config.toml
model = "image classifier"
dataset = "procedural textures in two colours, tilted and lit"
train_examples = 48750
image_size = 24
crop_scale_min = 1
horizontal_flip = true
translate = 0.12
targets = ["pattern colour"]
num_classes = 12
arch = "res2net"
norm = "batchnorm"
activation = "hardswish"
depths = [6, 6]
kernel_size = 3
stem = "single"
widths = [96, 192]
mixing = "mixup"
loss = "cross_entropy"
head_dropout = 0.2
init = "lecun_normal"
optimizer = "soap"
beta2 = 0.95
lr = 0.0041
beta1 = 0.95
shampoo_beta = 0.95
eps = 1e-08
precondition_frequency = 32
max_precond_dim = 1536
merge_dims = true
one_sided = false
adamw_lr_other_params = 0.00098
ema_decay = 0.995
steps = 7300
batch_size = 128
epochs = 19.2
lr_schedule = "wsd"
decay_fraction = 0.2
final_lr_fraction = 0.01
warmup_steps = 360
weight_decay = 0.1
adamw_weight_decay_other_params = 0
Rows from block 3, named by matrix and row number. Each number is 500 + 40 x the weight over the matrix's rms, rounded and kept within 0 to 999. All counts start at 0. Numbers have three digits each.
# mid00: scale 1 3x3 conv (model.blocks.3.mid.0.0.weight, 24x24x3x3), inputs 20-23, a 3x3 kernel for each
mid00.0:508460501507527515494459487554491435466467479455463491524514513489503499490452521601531466552498426456475496
mid00.1:510481495540486572445479527566432419584671491543544502524538542519467469560533434511491477536553510471505457
mid00.2:455509495485509461498495506492486505498471473438490541482453508480511572487618475476588443540547425519462507
mid00.3:490485476475503523484489492466590474598565493458497516548509495476544490484462468441489501516514485525551564
mid00.4:462509532556481463498522467517511515489551571478472548512529513481545556545491507437458504498450531540528531
mid00.5:516420456495448545529515536540586488481448495483544512485534535491460491549527551463523529489516488480489444
mid00.6:514452471510480466542474493513449514511457481530500476514564549513459509523453498535502474395612523406483511
mid00.7:484457467468536571489518523485516532577515461472451510463490532462507565512496441531436527528492522554517364
mid00.8:584561411546450444472425452497563479518622496456469468516442496488493518551548522516507521425477566465456447
mid00.9:497489473494488512471592474512485501541382493533533576458527514502549485470480490510521534521473444500531519
mid00.10:480535526508467587538503510503487489553399552472542508493543521473493544531503526538541457521493464502451489
mid00.11:586572452528460469450433429550429472527509518481409537468487503552521500502453472468541473493453533474454486
mid00.12:426490518459450498559558512511441494478524499468484473493521469489444510474546542467506520529610488446460460
mid00.13:451504510500539465494493504583576532501516470523496530526520529502438492455593552493518473545514519542555507
mid00.14:497546504483491503489493477480452485601403479480541567563521471468507469530516512542451501506431449507548516
mid00.15:500529556467557507505467420456541558494518517458477414496495488480541512477488507475596516508491475550512396
mid00.16:499511501432442477509562520504606483457470546492442521567458488505549514501466435448465487478511510481555608
mid00.17:484492525488432496474501509522462471452604532505445432548595506510497514461554541484474459468460556473544508
mid00.18:537507507453574519528527460494511494544483478459498495490491529466468492554548504504495443528532457486494519
mid00.19:523486439454496518491516580444506522486590557478461496529468513492516499460457431525542503518500546475459615
mid00.20:511598464565528467457393438447477441426633518452480465514531498529555429475546478536481512521483515510518508
mid00.21:495409512506440503455462518509564468491466507486472465453433483513522550490640469514538466458425516568589561
mid00.22:469456466438458536470647509539463525453543511481446518487561499532460480498493519494495467465561418518462491
mid00.23:541574522526484521480515382459479498439517629491587569534456511498472522469505553440498497512458503496458535